python train.py --model="image autoencoder" --crop_scale_min=1 --bottleneck="plain" --loss="mse"
Rows from block 14 of the encoder, named by matrix and row number. Each number is 128 + 32 x the weight over its row's rms, rounded and kept within 0 to 255. All counts start at 0. Numbers have three digits each. After the name is the row's rms in percent of the matrix's.
# convs0: reduce pointwise conv (encoder.blocks.14.convs.0.weight, 768x1536x1x1), inputs 1309-1385
convs0.511 125:136154133128167091129148140167066179160179158118188155123130117076088088125151089130120124115130098180102168135102175118132116094151088146105151131152113123111124132088199102141168127161129093144132113117097112143124119148087145110
convs0.512 101:122115112124201079115179149212075149112109097124154108177092142134071124092171119166134112148169113208060126127083120124169145173185128144132139175189161147131156103081141120187180130126083119134150118102120141193205161157110090159
convs0.513 100:117150166120120124125112091145157138095114171150189088100164169083147117186199129122163124145114087094141155112103133149133091135153181138112149135099171110143102149133099106076111134078112100116150142146072105128089096166118091115
convs0.514 104:103193095090151134093081155083090170138112136135118123109096169133155098144108140108099125150111114083093136074158095115127139098145218140163139112083080130155140097068148134061117113108101122075143104109143093164139163098090096112
convs0.515 092:107099127147128061184129113153185170104074129078111118107103171158143030151075172094114075109110132088062126131124149099169133121119081135075154140067106200111097138097180120158149146109106150133107153156089091142146126102115115151
convs0.516 109:130095092132134154122105130113177091154100129122139127147159127122135056132096103098089120088113124099123141108089159108120103109087043099107128130136100123071127110121141089208134109152073094129137205113122124102107143100084103116
convs0.517 097:128124165093115106098175154139109097140121101132128106096167187127127096162175152124101142153110104143128146108145123129118082101136106125121114132089049165140104152157132133142120073136136126118085163101114124139087108136108119044
convs0.518 113:190105121102098127143161088131112096044117159078157118116138112225148133161091066107108108076059135106109110101094122114179178080122107147102140115157116151088125156109161057106140116186153130153074145165130153166117138097182121155
convs0.519 111:149148113108116137139162115130083138174121125114133174190141102134079106140113166118132145088109106157135127109124171104165096183128155126089086148143147179154146084128127078166117142089124145130138067132088115139159120170133152145
convs0.520 125:107212108066108106067167140126048127115121069104129129196096146136101120144125178125162108051080169165138085108090064144102074164166131051122058116156184154114119160170086122112131121084148114122137118158121174121074108135100106134
convs0.521 102:157126085106112115092116190144185159088135154146134159121105191136143077118124135166110117143188081117127101112089080042076155108180125162109133076091047153130156148108117192152177134106160113103158120098134128127110133110096078084
convs0.522 097:118113128145103084095085203157162135105152083152124138120111081128090118119076153153126195098140137106151114165129116133079166152130139138160133135147122121087154180076171122148146111086115082153117149133076127095105109103085147100
convs0.523 097:163178203093171141162109142123125136049144121165110099157148075143189105077116118144122124095165132157141101175097116091135078172110107110156150114132133165109136083097121136100154089138101112141135133151158161157100137132090184102
convs0.524 104:170137106116149098082141180084108145103137099126162089176156137160141120132055125095174121098143098186094122161208142089225114191074104116109192139124124121070134122132147206178138109122090126110171151186183133119157112137163117061
convs0.525 103:145146167096142089186123138162155160141140143128161129153121088116116159148148157157141077154083086132153110097090167121122121143101146077140172127124069149144164110144054080058056148115121105136152096110100108141185179124125152172
convs0.526 112:120120077106159126097134119107153128106124153176099152145115099122112125169121166082087126106121130118122104147138179074116049147182092111150142141135097116111135184120132189117214107112130135095151121193120108115078094093106101085
convs0.527 107:111143124155150099138086119121109140186115148170098110075140128098158178063138150190124126230102111120109196088072137123069126104114172126138120128112135106151150099148119122104132101138150186157124150134119105057084113170150138153
convs0.528 097:138105044122089117135143109127115114145144149082100083161172109107168108193200119167156150163130144079116065158105127127079115132135100093138091134131146140143141127160130152181128130159101138136098178160103159086165134196134077172
convs0.529 109:091096163089089033133077063131228135067165131128137125167175088146199155042136117162023173086168116122087097145141101061130166088134192230164125082138144146104112126120137135080109101152132140120172139146138141120092119088137129097
convs0.530 092:176165074137102146139130094111117161094138130135094183203103163097143117129123100126136156170122132083158166133128155168121125133173124115151108137139167142138163121131129143148137155142167154117155101086104151154176090201090083074
convs0.531 090:136091159075117149138139187162084119112111113117102202145132176131069110170080110150158119154104098071143103088078107099100132150082127081170119104096118188114094136138142126162141199156082093192115152130150101102136078162136134102
convs0.532 104:078093127121136101127122149108106105150146122090130139122148127113135203090141168164147106141186108135094070101128089089131126128150174149130102163186163113082097146158064125156136167162098099083117198140153186186122115133087125121
convs0.533 096:103124127133170063129126124160113123140132138107116136139139102118172095168150036114118100126152118098098080087160132117108129163167169133153131116133176202122093080083170135171153119119143144127110121083137139176149146087130103113
convs0.534 095:145143127103102156095111132077132130114126179151148150106125143147104118141125144151154118134069110109122135083128154147148123121149155154143153116099112148177087112113115097078112137125099146110128121097104163145103122189136197139
convs0.535 095:153106140150130137124130118112092069132101106104116155133161178087097052155114119161114122158142077133107140172090115085119151133180110118166160100093141158151168131032130146234169100146095115145157096101111148137171125151094118129
convs0.536 101:184146115158106147116170098171108193118142148088109110188109092135125093137129094119122115083136083132105100144098195110146168161100114122064084123159146152112161184152138139207132154107148133180183107184134085073180098143143120105
convs0.537 092:158134151064115146128124110115125073137127129103132152118119141153160150120166171101078157162127156074176101107085125149145125158115095165174107119110142183164129139135124126110142121139166119169104133114141090144049035130205128138
convs0.538 098:104095125049106079095116159174152132131100087167125168150145191129105121109098185125108129108142151185172095148070081092097157115116108152080110092138073157124108091164130172161127160102136091138124130097122146147138133089112101123
convs0.539 109:107124111124139140119113100137141115055136148131134153125083147150194098102172149086105114056130166113115210157116092055136122147165093181128098143105170105164165128117110094101169139122120095159128164104122119135149103196136108109
convs0.540 097:141139136116148127169133162098134116138157128134124112119149141110109121168110139151120109139119098125169117192089101127143072098119081145196106132131166177109072168123177120140133123149150098151096113151148118087124065122106120096
convs0.541 095:147125067138100150136075125119054098166198113124103105125105216138151144145105112129137156046161130132138049122085126089126126155120124120140117056186140176194139126095148101129099132127099135169137127094137118125137104118144135124
convs0.542 100:111082189102113085126096118127107134138119119118134169121120145143083144090175077127131113127130167132109085130136091131107104146149144151107102093140113157135124160191227166099118164130154154111153159152087139105118098155159159091
convs0.543 094:094131080141114113162108178123124128130082128139082131055168141112104140135146163084149121098119146105069145122104125113113122090121189127109142106140115178131106093131075124064116113099143196121112171155153096115105107118165150147
convs0.544 109:129116173139135074162106109129167151065126152161108099159093092126122122110139180066129121076066107130105147127095109103133180116113133174141114069126060117100099119155141137005081124130139154104152125151139154143097119124152113110
convs0.545 101:167169145127171085102083176094113135173116160098122147187081139104190064138132142125143170068130114116068091174129161097153110131096072106126088157186108094077096098165118134165130123111161150159079115165142118179144132093120118144
convs0.546 104:118117179158145175153101165170144102095159121168133126081155111150137162167170142084160113166089172164160168129105097151112111108090139116140134176118121191130133102126167131075108129138188132148137142106080145122136111136168152082
convs0.547 094:080059141063157092110156148126147115122128144174090133124041192101179150124116147175127128115131162127130137193109098086090117140092130172138152123133120179095154100120119154122093076121132132125181162162112148135143162108109158165